From a checkpoint of a small autoregressive pixel model: 1.63M parameters, 36.5 epochs.
Rows from block 4, named by matrix and row number. Rows with one number belong to one neuron. Each number is 500 + 25 x the weight over its row's rms, rounded and kept within 0 to 999. All counts start at 0. Numbers have three digits each. After the name is the row's rms in percent of the matrix's.
# fc1: MLP up (model.blocks.4.mlp.fc1.weight, 256x128), inputs 0-127
# fc2: MLP down (model.blocks.4.mlp.fc2.weight, 128x256, transposed), outputs 0-127
fc1.158 099:504535493496496497494482497538489522503494491521513518488503468523463540509470494495507502505557523505534474448507499516510509511503502504490506498465480491504485483498517536508532497542483453472484517522527471458525538511450459477452506556539541538546455482482491500513551484455492533484551521539488511537493497516521531537479492491530487466504494542494481515483478502496514470485472
fc2.158 103:466509458501537485500506510506534487504519536483465481542478498498541512487561529483487476475514527511478520499512456501503500538491442514476493503507488511530514461520524501487457453513488533532487533491517531508483457505481478494490523492547505503468512476477511499518501474471519510452502502467534510489486494532467490514555523514541508496462527478483476489537513560466525525533531
fc1.159 093:492505534500526521516494522483521525488539481482494510518492461449462483557530500535531503490497517536491480488480474508530471511546510476499483540447527503506486426548454550534479515485524516467552452503480521451491500517523504472470488480482498512512511515524508522512493499502532528485565512483495500504486517486511493514519488500465505495502482492496507466523480479481500553469508
fc2.159 101:517480504463448516533515521514477520493497508574514525513481542481514541494508523481502570506479479494539497465486531500495505499486492501509526507488521497460496508517503498489494488517532498540496540447523536458480516511474515465483485509515481518499528474486481492507488530519477510487486489492545473500536480487503462493512517494501451507491514499488460476457524450511572494483563
fc1.160 100:524532473527531507468459505547458518478465485519507524489527498505531534521516484498470505518503481484547482508503534511502461538508534480501533476488518512471521506508472513495515503502515470481455482494480449521500550535461471515459492477454495523500499477511483492479476502570502484510521485465495484480541443491484502502494508494511459485553503459511509491534488513511513504459552
fc2.160 102:482461536529496495534546490489460519534463539478516514480520489542447459518513443500514490505500461483513532478487497496498517475503523472549472537503490534505476486523485464484515498514495526482486511532480551500502481504514511511505489475558553482482500474457530502497521470497497459496514531505520473507465540490485494504517460514483504516465484538454457467497527491471501493523484
fc1.161 102:487546473454551540540471473520501473478493447488496517531511524500453505480503475536503486477513503492518487492482526472485485523457483487531506501462524483497484503488472475554520525546480538517520511518514528491536467499524482493458532528540486512466533510447490538506528484494481493489523491454479491484503520492499502475491525502550528549522505507489533498477494518475455467504519
fc2.161 096:497489485552520501482460470526522509517433481508492486480484512506494565498464545492455528491505483513521499480519535490504473505479488522517559511529513538512494482472471525466479490526495513505559536506496492521473473477501517506549540470501507458527509527526507470520490467478502494538482499502503544485455465502534500502508499523502468484459489492479493471470476548500510500494455
fc1.162 090:551495441507498469455485514499529516511471458494491560516493512486500477495520473473507495522524532436522448518494497505494485509503473492521480497484494512479530492487472519515469482440525503490505521465505492505469502495472495487507482497506516538530498509523490493517430496495480552540516531477484521480474501503505529491475487470484524556514518540542554519451525501486495526495516
fc2.162 090:475503530466507470549491489502499483532517506517482470497462495502454518539520514472518514475500484482536498477437506484494552508495512540528442449520468535481482550488527498514558499465461530515487499513489487492527476522561490516493533503502495560482534524494498473490521503515524481465507520504517480487472494533526496484506491493525512484498459453489504476537485493483472506498473
fc1.164 103:473519490524483423552488475473524546508504482521506460467502474511546473482534506510537501488456508461497501500481434499528504502519483480495470523509518518506492512481493504529500515511471530502517496512527500481496533506524491502476511437466487497501481490506475490504507493530486489469458478484552434522492505491535513513465541546492524495526513505508456508517519501529492537527545
fc2.164 095:508511486534490558524462466532513506471550505482457475516512570535494481476558471535511507512516532504492479520498471502471532474498507488481540479495479470480465499518497485508510502477472481510530477517482483497491517512506465461511490533475479478532553495484503501449522533551516513510468504481487532498453539518461499512530516499479468512526490513474492490534483462459515499509504
fc1.165 098:481542494519486415499488473534536481467506548476500522492464500496495502471517523470524497490458492494539468523520494489467476510488497523551512454497496492500518506529509469494533480512515504484505492493516518532499512485476541566520502492513481506486523477521503518468491543500533522477504504494513497441488487459496499489479533532507479541505498475503461501445504522505539521441536
fc2.165 108:471487504519505509486496488515493539462455468516509475526445471502533521542460511510479498491479508548514539504498502518514503508512477527462524468536529476473527508473491482446465523461516464520500502442509541489518521488481473533497511506502488485508476511465463534518484460526512480507483519531459506521493508523487492515476491462461477525483473498465460487501500474462479508565509
fc1.166 102:518494523478541515532495515504493503517491496524544492505512494535475485500531508493473430517482488471494487509517483487534503496496491439449484492540490511481491495515517509524527452506534474472473411474543463529515488530533534528489467486504539491500492513556494528525529506504497470503478505470518492456531463479515528491500533499469510468532491499476518491485527494514482488456503
fc2.166 100:512470476502505527496482494461489486499458471533479529513501513463542541558532470498478515480517520516533509516490511506513451488524536522455522503478467541524484512473499475527443469524479522461490493472492486470469491492442473483483511467486462510472515477537500492491488515501533462510457509487475477493460502540497472477512517504542500516514502494514520511544448484487514507530478
fc1.167 096:579506510501521468503442530492456475525480496509509534492486473531501476495484507504531447501497544524528486520525494478488478510495467549495473466476495513530481483494515536528497497475504452504491530502521510494468476506489500516473503427516477505501455498511497524504433475532484523517491484505500531487518527549496508529507484491452461510531516522490483498488460513497472482481536
fc2.167 094:519466521541503526520548507494487495497496443504498491495483508493476476510527484499473455484484503528437495519470515470507520524537517542515478487481497491477496592503500522490478531477542525490471510509481514436520538500510511461481516513516517511479507520495503484475538462515508453496528544527461531514479460511536492495527468513535489470487516494471476499514504463507502506525481
fc1.169 099:474519448477463486493479527492500480488521509513505503476489485474516489485502461498481470517487470518492479528507507494505490505526497508494478511471533499500503523548467521465476532541494476512496498516497494496445444525482478479555529486494486518524497515513564499508481513466466527514512437535523497530495520505498508474465492509547517452476463499515505517534525437538434502488513
fc2.169 098:477512534517487502498519518488459466513492494518572490506483535468498507486481511483452499522522521506499479518512514479465501454500524499505453495520447510515538459490563497485539518470535507515533511485486482520542503513497487469452484495483514490499529494521459486547490504532487483479531484484545526456512466488511509476488542510496525475514530473460538510480450535529483495501509
fc1.170 110:485521430489516506485530492528507467467489504536496509507514520510482472483549483528467502464527471552486511525468487476523502513507529483485495510478473514449504476535535520535493503477504566508471529517524464484463499494478502475510486503532488492520549498514469508506518476501512510525435517469474536471518505523460490514484488459513489483515515544509464490520519509520550463511527
fc2.170 108:522488539472488483496489548458530531515520515521524521527486478514494481509474510469544493542451498445477518492489479506512488504523502504467484502510548495512533541478515484509480443552493495476481467488496539517519490488466504533544499488496472490493456518505477478532474514523489514526541504495522487506478446491491491451487534485528495472503540479482549483492535534469466475483506
fc1.171 094:499513533498458499483535510543508469469476499468539490482541504490458493583515521526509533535563514441505476496478554494476458503473471499504488467524521479534470495550500536458487511516473522521473486516504518518503502501547460544481527503499475528510514497498483531505479506470484501484477489453507466494507494518476519503469513500492482503482496494475523520517474518524516466497512
fc2.171 114:526510486484555503463489502511534514503457491525503547477507508493520516510494497484485509508452499488545514540547507504532490486532488478502510527505526512523518501505478553542519516477478483484515496505431514490537501449464513516487512480499528483573469519511497521483486501497468484499523454524478489488491525553414470535496508489506504523521465506510512480471495501507492469505529
fc1.172 091:498463476522509488452482525490512536502519485524505509481479527463477499503542457553515544477521483506472455511542501499542480499474453529515491497519502502487495484524504493494513559502501495493463455487517502530528478467509500471553464467483501507541514507537458474528517527497495485519489491482497478522517501503475496524475524488508451474538493453489518495518461493542505522470443
fc2.172 089:496472534493487521516510456466465515472455502513507514515502459444504507525490507481446494474520502525503507483474510496511478471509471483490521490482497520551531457480547483497483542491498529480508570498468529453499516517504499470504519476517516492513470507503509472462489490510534469502483546467488506503460451516485520525526475517503477509491467524533453525485545482513501453512537
fc1.173 103:507501477494458456508498479516497492481483541468496508518537457518521523512491511477516459516494452499523495520488507495496485477481499489493479500533490487520459539536517516453500482465496542487493494497465526457448479517496539502505453488497515504508468494491516521498540501494510534496466572478512466547442515484489487450518538530468469499493497491502517515504486474500544505502566
fc2.173 099:494507481518500522505506509505563454524492519467452527501493544535545462549504528487547532480511542523471481518524462488475488496485514522501537512495499501510477484468498486530471499480500440465486527463532448518510506485509466468487538495524522449537512493487489505531502504499509501497495448487487505478487510476519515484489508501519460521477515538475485495549471521503547478479502
fc1.174 110:501523521509493492494499494525480511474518472469518446496517492503475514446502500487511488492499486514540521470508504474534503476546517489514491491476474479521438512464533483509491502541509513492495522542511498577530540470494488452547518499481516466490503460479470501514506498488490509505532449503552466559486487466504462493509547520498462460500525484501516465499513521485497525458502
fc2.174 100:487492512487450504478478524515502451455477521529520513489501479478517494523523473523441488487529505450497470478489535494474496500500526486481536458507497522452490429550530458462508489456484524490485471519459512513505471532510456505522476463495515493468514504482486519521511510514526521477485527493519551495496514465506540496506489508488493473492538521462502516450528488516525515513470
fc1.176 099:496464500527475525521486494502521507478455503525488505519476535513479494486517513521541484477508545485487489513492507475517496527480479543473487477513509475533514520520528506484478471529520488479520481463497500517472503457503505445480484536500491499444492491553515471519488523543511488464464485452497489514535517480519523454523516455536501498490455495487570475540463466526533475528489
fc2.176 093:509490509477516503455489543486464531482522490475537513501481519486515516528483492531496473461490526505505521460503529519502466505470552505520468501495559517513533503481491556518489473512528518481514519490463507498505536518462476481509476506519565496542535475475514506505481522459495499495522558495482467519468516491450533496523475509493500528504475497469465508500534484491521481441545
fc1.177 094:509483489499440487549471521495489516450471510454511526484513506501485511489536483463492449477518521483535532504456457500501435519474528504531515508475507500506449517520470528490468476479508495492516492569479513477497509495522462520493453509518536492477508518499512461517500522504461521536559532493475455461485513487513493490492499527524482466478517535475489514526500512493494488502504
fc2.177 103:498517471473468497472503535475473503479516477474486462499527546484499495476450491489534499513489458478509489481526512468489519516452508483474483519494529545478476478508490481472482511514540527485466476485530471502559505478533482455505550516481497489500441504535482537504485491500467491494505489527513492467516481464503504492449482454502543466510496500520470500521538497513506441475460
fc1.178 093:450511478517483499538481477513515479500502517460495528444520469534507490465507521494462519508522489520505494456566472493506477513494521473506478531501490532511441488465475527511509471492447535493534511520508513520490534490496512516520529496562456507509456470509523545519457513519506481482481476507483543507505488542501504490470504502519476483481539518510458540526503476526475468490491
fc2.178 099:474525526500500511466511500505480530496500519504521529546489521485484472485435517470488499487537507492484448513482507490465501469538499452521486522529543502501535519545505439545484477497487491534553465510476508511520504527510501446507507489523484462507499484499502493435508500540518528504533496525514502482518479494495478532506496468547525484513476486493519499455538532547531501490527
fc1.179 095:470479479515537483492486518494525458513508491486485527479462501510524562443531510489464494469493479537494487538479476523498520523495490443483493514513500545491474538495471542507489506506490495462509485491453499525526477515490508497485522506502516554504525516521478496458517531551520481484528539500492461519465511498548528453497510523460516507492520467506510540470505506524539451474504
fc2.179 092:513549532536495489495469482501507487511477490547498477459450512498490527471496495483502515510491499495512538487508548557477511473504527506488497504510497510473530515491505561468461504463499510524502510475517467473501504494551524536516518489459509480517541525488540487490510452525489524515497483513456567517477479500501527498488472481475494470521492486489491427509530503491464440491513
fc1.181 094:514444481499489515479493487468506482505497482446488529508472490495496497442542506479467492508498439508510501460487534457527497482516520538531488523480516485477519502485469515496454497512502496466460489484486502507542488489502485488477496470506561529532517495536471466514533495474541543526511529514488492547502515476498524492493476481463493533591500508505515479503482532493485500489535
fc2.181 095:462499522546516517540493447503495548503497494478490450498532493545485427487487493532508523501500469499501504478466537502502514515470517505500532504539519464483517462489517498537526510497491497516496498478528507518509488478519506509505494514519412536504518525462520507541468461493496444497485501508500497563470487510487484527448480491482493501515504497504485507442486514461476478500508
fc1.182 101:511480486502508499474462538489497454507516507513456480488444499500440465526503537535541488508530513513504485520515500503486524473568461502488525522497491481509482499482534491505500500502532453499486528470485494465519496520493467509511514559485480513507544493504563484527507493517412483464518487468535462510511510476483490483507498471468476493520524478493503543494501491487518536517500
fc2.182 095:482533543475514486478507451528489501516474503534500473528523526458481517502458536509429461481476522472497478499517497524509479533477515532476510498444514534480468513531496466521464498501504546527505503509491487555488483492527493502480490495511492481478480500478506480493478542520515489530502494522513516530471544484531473476524487483502524492480434490547500489473504511566484468489491
fc1.183 102:486501551496506502476486491541527523497492478510476533470458493499506491545542477477476500498532453523508481491513511515480530504500520513549498560494523485508448467490513506503547498481453543477543475536529500522481494449484504467487518515498544495516477481473470511510515498505525497533466517517442484482475507486482483471491530462514494526452496486471492502484492471465536525537522
fc2.183 111:508483458500556513489500512488463481526481487468495472480520477512526522463464516501485500494515530491474525492466497481473490512515450499477495482470510515479485496486483444528478499471479479468480501520502482510481562495504497512497465468527436490447528536497531491482467504496477528539532544474491491549510500468506489505534559486530503489484447535489550476504494502502492492531512
fc1.184 093:491486530482467464527512466524496493523496472512474505477532487521497492493501507479526472499452473552520486535462505509471485475492466518478525513517512559517512448497505499455547514513537434497482435485477528481487496488511532493480501518478502478497526490513509463479496487512499513553458512477490530487523485469485476497523564530508481517491531452532510510472518490534496483493523
fc2.184 093:439429506489534477460531527516476516483499482512506496510525483542513514482511497510502565506503507505488507515530514521472542500522495480535502465500482520475503483497497496583530429500498538508466486489504484507503483485505495478478487457513506492498470479506479515522534524453521467459496475497499500471509536513501493485498476510510540482480481456507483489476477534475542492554501
fc1.185 098:514512523453489487586500494499492461489467472523508494493504504467467541456499511505528485478472508490489483490517522504500498436471524496498513520485529511519524444510514507530484500509501485492529475536492447503513499472513482499496501534522518496469551446519468513541501473507544504515488466507486503582495538487494517502474512534497549473492492502492471496477490522515495530483462
fc2.185 095:489511451515527573498470495497510524489520507507501502501515477487495504542514482504509500525485529508526508519469493492482511493481553472537533471463522494548513490508527491507454522523493518534522509470484482514517487532480488504469508493471497470500495548528515537481485532503548496516528469481499494528502458466566509492519488493415463485508542481509521514504486548504516530472528
fc1.186 097:474460503511517487498491472521500465460518478513468488504495436522508521530491506529474464439491499492497506487471485462524516495530518522488544520435495543512497545470511502495514504514527483528523481530472502521514547505516498487544492520470502546510496496475492486488482470520499528496517460454494447494503540495456455493521487489542503550532487512513491500455483487496539480520501
fc2.186 107:460523516462440512519521504485522510513527484489519544500482528498567531512485512504509475542430484476500465497489503507529536497483513486482498531520496481457503535518492494469510487489491519440476487496504453519503447465481495475513488494499480507467485509471485472519499541495474497518494509526481499493522514515509515469451471488547536490490521450543499478521514477476451531486506
fc1.189 107:460522472482528475502489477493524524465502529510530512509513536500494513480506489473504565454466458569506538442468496526532481477522494491504492550483494499478451526470492547522519492514508561496508511478517534522491499485490519500512482502513501481500475469480499514498492502488539488508498498506506488504515463497492510442559543537517464501494533495502456514469549502516499491513483
fc2.189 111:535546533469508460497490464509521544479470469534473512503496467503463467515501534495513512461517463531495509497487514471498495532471430495485468467524486458526540518475477467478525535519503456490506461466525489508546490469478522514508440483476514501518517489474496547526466461513522507521509505535525509520497491510539465509496489517499508507509473516490499492525507500476491510513443
fc1.190 101:520485519473481471524502525498505520495473466521468496499535522510449500501533502557506530487485511479527491504470484504512486530487481544531495498535518501480502467493480471482483517539484510456532490487459535512503504474483477517510484537534519571539493489486476494499470544449482474545523481499521510469462437504526513497511517504554490479468455520504494515514470493532515489491537
fc2.190 104:516537522449469480467506507483477476490526509492477478470496478518519472486493555492448473486496506526468541468514515481522496456497503486477507516511520546518455514463480549509523516479507500534495504459502534509557514486528524491502528488507472472478499527494549484535487446519495491472476503471520543521522510508497482525530561474506491513529574521498504488507497490486511491504496
fc1.191 101:519479446499496496536495492534480491494512508447484496480554501501528502512489454500482444495484523505505530529495443507520445495486458542463504521477498526494511486512511465477560466476526500502456506537542467502474515489529461519504506508505500514523517531505489508488489508544477482445445467548526492509503514538523510526504510532499555482500519475500491512517481504495514495485504
fc2.191 107:474507469523516509466491550513515542511496510525488501492487485515489502503494501469518509500427512500417520450521536469512536522490507536472491528508499480490482464470533555489474536483491503516507498498499486492478499534528535500526523509453493524509489497500471490519526433483499515505500482483523522500517479481479503500504518513546496552519547485468497487497523426499527496528492
fc1.192 103:527507461463514460504494506518509466514481508527522532507524515491528488526488543446493456517494544515477488493473513541477515491522495496518511482509492471488495480521432491472489475522508563481466525510505524487487486533449457525484503490533527535512461470493511531517495474526466522486487501505492488486449491441520476482537532473496490472452501523499483502516483534535497471469509
fc2.192 107:459533475471481482446474528503483521456522510480527485519543484527432461444547471528498491483489521538518461518451532515479513520509474516489514473500499508478529484473489495483497506488557452491500492506526468513450491472486507460499507468518525472483539498483489520478473530453513494494517509503496497476515488506491514492508478525475512503474481489477430517521514505476492522501484
fc1.193 097:499477501497539469514491487516511514485487488549513510489525499465485480544479477498456522455513473519473499506508528560504516515534507477524524502496496487519469486527466558490503497485528467477500549498482538560497510511497490548488485474537464516528495494475571506518484478489490512446459529501469486523490487524542494522488482475520480511517482483509517526470446476464502502523515
fc2.193 090:456508462505463503512478529474532524463525487497494512479510505523519550511502511494480473502484500437518495512540449508496519515492507502522506472520513496458528518518549462512557544530507494523523528518501548499537489514508515455524506504438471513500561498529498501520504516501466497497508467539466505499529538515531524475520520545463501513510515478494492501511535532478541507501489
fc1.194 109:500505524501537500507510527518519487483474529517539501485508478512484486463498507474514503492509484527452459489492489527528508506496469522461479474495450495521485455505518465507498473474496508495459500502483534487447553493481499534532512523503480474488459510522483484531498493502533473481518568491516530528459536497444532526507459544487485499513517511461554560524490489474494525493477
fc2.194 106:463533514503481508484502520481487527504526498507520505536524505541544546481534509474455523477463480538513500502477479445513483539498511491475475521520508527530482525526468483488516530533557525482520523491491489516526489469513496460479497529509504505462510463494491491531490494502459487514530539503515531478471485539506522504471505479532487498485459529526496509506441461471521538459551
fc1.195 106:491543436473521520508545496502499500505494494510500489515533486505481465494467486502483467486518458509475454542476530520474504483547502470486546517492534512508530484512471536537492500491468469492498512486513510507502512467476489559488483511518447561491493496526488485486535528532497496523506458502532525470482444474509519485482514471498530496506529522463499519518484560487537485516530
fc2.195 103:511504495519466519497531592497527551483503504482492510548536521510490531483475526475485477483463509523497495505513485519532509478456524505505541485468477495503510470466449518471553479525493505449503486516494493505487507503459511514486502474512478464503510532522497484476504526440486450467548515487524494460507486514476460482520480505488495503453536502456526491504533515500514504491481
fc1.196 107:503496504479494509521540498500543493514482513463500512501447523483531512476522476490489492513525487495486447472513523510489493443501446492459513531494530492481487487496501514520478473471455534531484494474516470501542482462512485491486490500513499538446524502555472534514531511533540527483500477486501491431526467518472500542458524546494524528543536481503495508464491480505500491525495
fc2.196 106:532539532454571532509491518503523488451530521503485489493460494528484528502516473505522473495465467506511510497455508517517502510456517496511471481485499500484501492505468519534484486497508500533476466523493504523419502543501523536486507474505503491554447490509509471501551466509475502497504505509543511562522460505506486470480485481486491481532494533486494496525467465485528517478493
fc1.197 096:457492542485490471524445498510520492508520490494495533467509478532480459482524532502483486502499550500489516507511469528505541514495496506491481495471493473543492498511460481466513485537501497516484468503469509520527528456503461495510467488464514501572493496519492518503513513459528463455471485464524558497488459518453499510484491540495481506545511540509502524459480519479476519476538
fc2.197 100:513518512517514472461524493512514467488528475489537431496507509498521490477500512534530519508554514493515540485482502483447479536474504497479523511503513494491521565502513483482480494499522512521523496472510536500472545504509490496513537546508515523444531478481507490481467480564489466516516516499478475485520500477495498561474464481460505526529529483495480479538494477444513528515520
fc1.198 092:510465499488496489547536493497514554514490549511536496459483482472510502483521532471498485548540477497514475516485507437510536462474478504500508485489505543534529468497534508516489468463473500462512486492499493513483501480517522526514460531531516490472539499521511545516527491526474491468536472512493512482501496484492501512478542460430497496477473494482514501545506472499513483436502
fc2.198 107:458540475486496569491515542455539511481495472485480493516481511527495503515533471518463509555510509470477548512518506490550486470512521537460496505485510470511515515548490458486464512520528513513485480454478519494535505483485498500531494518459547506437484522488472487519499517520514537470503541507499508471520511480493507546484469505529484496466518488506505459508490496468497485490465
fc1.199 107:543492525526478500521535532538490513498500489476437468512504514475509467481507519496497502489510507495521483517516472488489512461488496437496566519503518479470500465539459519491511510498504544503484482515517487518491546523507489492475472521487484524492473481559431520527539488508492497445508518483483524512479466447480530488527502458517501501486530535495528497507475496489558526486495
fc2.199 111:493525536485554515519530460498503508529500457535527492439511476454485509532480555540513473476509505487448544545537518488515502510529499490515487509518445494499513533529496505491466484504511503534507482490520528501489476457456538512508522458504493510498495528509536478506499465529531502479497510501487501511521547479522487514496505489462480486472488492468542438516491510529491491499460
fc1.200 095:533548498462519460543449498506451489504525521518497472518516501514518500517537443538496487504543492516505481512507477496545504545477437495512527512497477498560468489488538504490463501464503548500529483479493476531478469495515518504550490546477480493516463480490480529511469543499482483470472506478512451512467511495488481504519509479517509510489537482495500459509509508496532504482522
fc2.200 089:517491521476540503472500530519525505507529479501459486500474512516509509505499530452473483471492496488513559508547542515488489476525515487528536491486526467459531468478532517498467506488483495497491536508525452479478494477499489473497498486500491463492458542478486530534520482519530469505537529545514508502547522504443502518525467542475503515513544479564506517489479500489551491480523
fc1.201 089:507466484475510490510503481514514496494505487473510510475445484462487524520503466493509556475545505500544493497497481474530532483550523533554463472478502514503519495503539524444525495522461462514542521505508458505491509491501467533501468497497448507466461554510510519500532479483515495483489498525514502511500476468535511492479524489479519477490545476560499532490518482491516453522472
fc2.201 092:540521522449499508504524499488509502512497494518522499497446494495476472482509470475505487509532511478543450472537474489530462512481524479480506466530510493507489466514531431477450552496482475475493505440480505487492489516453504490461536513506508478436468489514498498497453512503490502458509509507490519456538511490463501512514472509531506476488512513467470485456517515502448505489502
fc1.202 084:522520464506525498453464493490530511505508514471523504474480525515499475500505464457535485440515495488513458527539556519487498513509553525476527501475461521495507519545495508474492478439543514477477500460508516519473507546484492469508527509508517509472476504439515489533491479495465533519508476538491510523512506498510494468499517459545474486507496474494478544502498508510453514520469
fc2.202 099:478501511480512507508479470517483530508506502532482456556509505500473481489515539535512444478538476524494548476449496472522500535508489502537557501487491512495519506503482492520505524492510450507438476507551478474518488485499512501496494484484516512505551488517449493556464520488502475538502513495497538506478543496520505484520499504450486497502522485495502492456509501545548553523505
fc1.203 100:495477519476431490477517539484499522502506462547483459502485461511511485506510466494509481515512531517487476492543523494513488490527491487498513518533482483473454492530501508513551488492526438476502486486513528501461521468509479507542500482499509488507453544498497490533516534521496544515534486477451505522464491511485540505527502483454556473500487512483487518491511427505508507463522
fc2.203 095:477468521496525532502513503502493485486512511552518477455522542462441507527499491555529458458499521511503517496462513462473480492507532506517496489537536529538483488486497481519493502519528502464456480498464547527449517491521497487485491527521529500516532479511472501486478506436488482474454496508500527522517555519517488509503534498531445510490496490483502507492541516490518508533467
fc1.205 094:504478511496489476473529522472508495492475464509483489473532472488488532480485489484528455517472527495480480510474497493460464513527501490531520508489498478459471490499481482523511490461514497498526483490491502515505484526519461566493520561518540498537509451545450498515484440528471532500455530509527494512509540495507488466488497505526496458461538498467482557473533473517503525501513
fc2.205 107:481493516491536522502519492471481467514486517498431468522501465470456496489534538508526538478500524517497474486521431488543531551499502462538456513497468495519521533493455490511478499535460503542494513505537508445532514489478532449483499483477464528487542524483505509522514489466495462508451520516484456474505512487504505480504490499502489485505505472511466473494489493499511512494516
fc1.206 103:499465525504517512515503502531513530470525549499530512507531504468482464499461511514494512541439471508446461505487524499494484532528478463510503538527542532484480499490502555530455446544499483479505495483491519494524524522505506516514465482495533549506457508521477501494524526501468506520465496488502502521509523503520505472504500455503530504520530489513533558510508483508492525469557
fc2.206 101:523475545493486556528478518479533485506488452534474525490498535503500480537452486483549550479509529510502526513521446502501514520522489528513504524492530498450464485500515517494495559545480470497475534509509500526529505509485504501471523503506495489514495527487493463510482485506540516482486485507521488499476497448475503542496510549560467522519501505524489486505481482568517492516534
fc1.207 100:560490484466498499460478544519510527520512465458498519545489509516488538500465486480474490535502502479494487507524533501502497470546477464500493500488490474474519499550455508486527503525515461517493497502507468497490505455459445478525486478509486486529470534443503492546517492526483494501517504505557481494526523496471526478486501493517486539538519528520512546481496542472504481542529
fc2.207 098:487493478512520508467511506456516480513453508509488499488489517473478513498510457526491515489514502510490442469457492464483494516502514530498524470441494519547498542480484519478477479519497499500531516493503476513493564486492477495503475497426492522507500503496511528502491558488491479517566503510531473509481487517546514533542465511520499489478501446514492497466510494520539525503568
fc1.209 096:517463454497491510521471491460506499503507514460537480545493502487508497449502503510552519484513459525492473493458497508521523472512528513479502518500471488499502516479479470484488484485525528453462519454448561534478529502486503489505489489464540508507538478501533503505464526543514522512471521503557504488497447484513528510531510509527460439535490517498534502492514522513520482499519
fc2.209 098:483528542486489511495487494530531484564489491476461477494498521490525522489530490511478499489510478508488516485499516538442496508499473502476497457490554504481539477479530489475512548501519460551520531540512509481484507555527457489534500503512482532502454547499522487483514482512514523481510489519474502514530552490469524512446491433458520521490459497508491494482494481508476494493505
fc1.211 106:476499533512533529494511538537511488529509491459479506527509481487466541468506458505500476473450482489496456472517494487472458495516483506501516477488502493493478469473490491514490481524507489496474482551479487479472505530479520495500487522536536471530486523532499518569458503489520521458496475469482497538525536507432500515525486537469467479503519465522500496495474441547514504487484
fc2.211 098:471485520518508496438484530532487537517537496503469522481504463514517473515481505500458472499470519488502515517504489500523504504484546477488483501469522483449475531483465505454491442496516552532499520525489538512524525499494569468531530505516548446436495481491489536515513487508519471498464508508522501496517504508517533493500505517481480531517478542466521494499474495509492467534480
fc1.212 098:501428490551459486519421518558526473488505509496483508517531511483440471458463503506498475487500483513520477524505513517503515488474484474532485525500492499490470478520476500500467511467506495509465499487540478505519517511513459474520499513535489516479483547499518466497543492479461516546513516489540514517513517506533522522508495552506494484526507490467473540474473503515492493453477
fc2.212 095:507472538490490494534518532527481497488522506448507530518461466510538499516456496457562494502490513482487483498513465482516561516501528510470459502501507494503535510523498466497523507545500498433484536511496474501503465510522524525502488498499472466514492510535491513493502557506482534488458495466518498468513550465475515536481512504474474496558504536488518469458480504526511510478509
fc1.214 108:497504487463470502577482489504497513499488521506467522493475439485451479542532460513507500499506520523491520496505530482511558517500515470515485521499516466508454522511509505468534450512512552484491510535529549539515489453476513520483480525487483518486509489506479447489521505532512488469498506508517456485531513495474483479467522537534474529512471487499487518529484484451502468485519
fc2.214 107:487503513501520503501544519509495502496544482472489529504474497487541528465454492546463513496525496479519491506533500474527504541501469475514497494497474499426485495504508477492479502491475503534496447503476534448501520506533496537475419516493502506517540485484512494496534503515501466508521522491439475488523528522533484560507480491476499501517452495504493481495454522473476510457516
fc1.215 111:495472471501495528514474504522458486511492493498493452473491514514505502526562481461439522463525498498553464489496488476493531511522484498518504490506501520511491502511440529462540502523504452551488503509465479492499480513531493519480494479516531525490518486517492513469485501464488494548491553495510540492544518462510541491501525550492503496539505489535522518449444507471509486515499
fc2.215 103:494491499515542499486495455485517502494520506490515489486501511523526532464497491488486499549504495451491492488516482471533501507498485477492472497552510508477499560502511488497470499517481527468498443477512518510508516473454511502497559468502525447510522496515525559564488463523506547531523499516503480512509489491497513508502493457531542497530525476453478457481460482557472474509497
fc1.217 101:510478532496486494543463509496490482511523517489514492476444517504527498504529545454484528479533502530536507504484553489562504464517476492494453510497509504491526468467498541465508489449508532506499527512516495493495510471530483535526517545498490499490482460480486501450492490463513465465510543497518500497515503484497543494496517540479476450457543526478550519513509504490463511518521
fc2.217 097:458485494504513494536517495506539516548483526494485509518492495553507502457498489500542564556482459540474497475506484493477497539517532517494486464541560503475484492493553480544519491533503496458447466486495492550473514494451510533496535513520507467478495481500480492507504538501471508481481506501491523506513491510488479530463488535504529491517516542509483506544471492488490496514481
fc1.218 104:508530491488494453550523507529516531543505504489483507525547462496499474468459478424534489489523490509500467485515513539548495457480483509467505522522511537493492482513502479541520477495470505492505514497473476492524478490498437479510473471482463485529479498477493492531485493552508525535503486461512493503494494474476518513487510492501485463428497482558519500498519523519524505519528
fc2.218 103:491490483524523513510494505486505523461507500470476502482539537533519464484530516550504434560486482507484491484474488502506471525515515532489510470510513525540525509515512521495491514475523474522500488475520503506511538551545486508511524560486498535535509549534497474508490520525488508518521467545513492472471503510525514539519490496560481508456486503476501441467512487460494529513523
fc1.219 107:534504482512510490510495512472490500482461524508532528503437509492489511471506503493475477504540489495469530479445459436512496538480467529501544516473475528564497470521510469476492491496502484511522526473491521513452486457498533500480453485510517521492480487512493499511506503531489506503473452528514491508503504511482544490490471518493449516538495480475486450511484506533541535553489
fc2.219 093:488518494533471525495480524507494487552547489530495543497520534492509530507477513511518464472494554492489457490516531497503479529499533508543505495490514464523539502500543537467487485464486491488509520522497482547480466477486497486483460488508530480467489515523519505479493504556561517471551469494546466472484490517498519511530468491452516499543494508486500480447496513467482512474505
fc1.221 095:479542529494499486475532464506514505513492499491478527469515515462456468508482495528508493439521481541499508505431513521486473512501469459473487529517460476523470547467443480496531491501510520521529512455509512488488530446499524523522471503509523518503470499490486531503496503544447536466505493482477484510517564494513474483506480485511497502520504517470491552515512532507468493509489
fc2.221 098:477535518510506464514495509470503505581518500507480529523537511551492534480483470497498516516553526497486530496513502515536520502518517505468519514473510540490507574512497478503517496511494494487487490452503433512491507512544469536483490509551504467516482502462475518496518465497505494461520493499487497540443467484536509492531499507523535462522532522490513503515513480548486511480512
fc1.222 103:484484528489468477484522516493503469473509478524526479493501487480478482481506580514491524462486495522471502489447504489517466523561485536526463478520529535509499491496518511472457510490472474485491475481456480538543493519493509513533540480522513534497523490513477502538500494467529542481552496477512537482485509471475497464544478471511480496525546510521531516481522537474488480522509
fc2.222 107:463476491498507548493457509472460525505506538483462504492468518506495488533522507540551485510460457486492551489542489518465529512474494488523499525534544478513524495492509516496510523466462501499509492494542481485500532498485525566488499533480515525532538507503473469486515485498502517512494494488513437493455483490453513475496540483518535459508480526473493505515507530474527508500449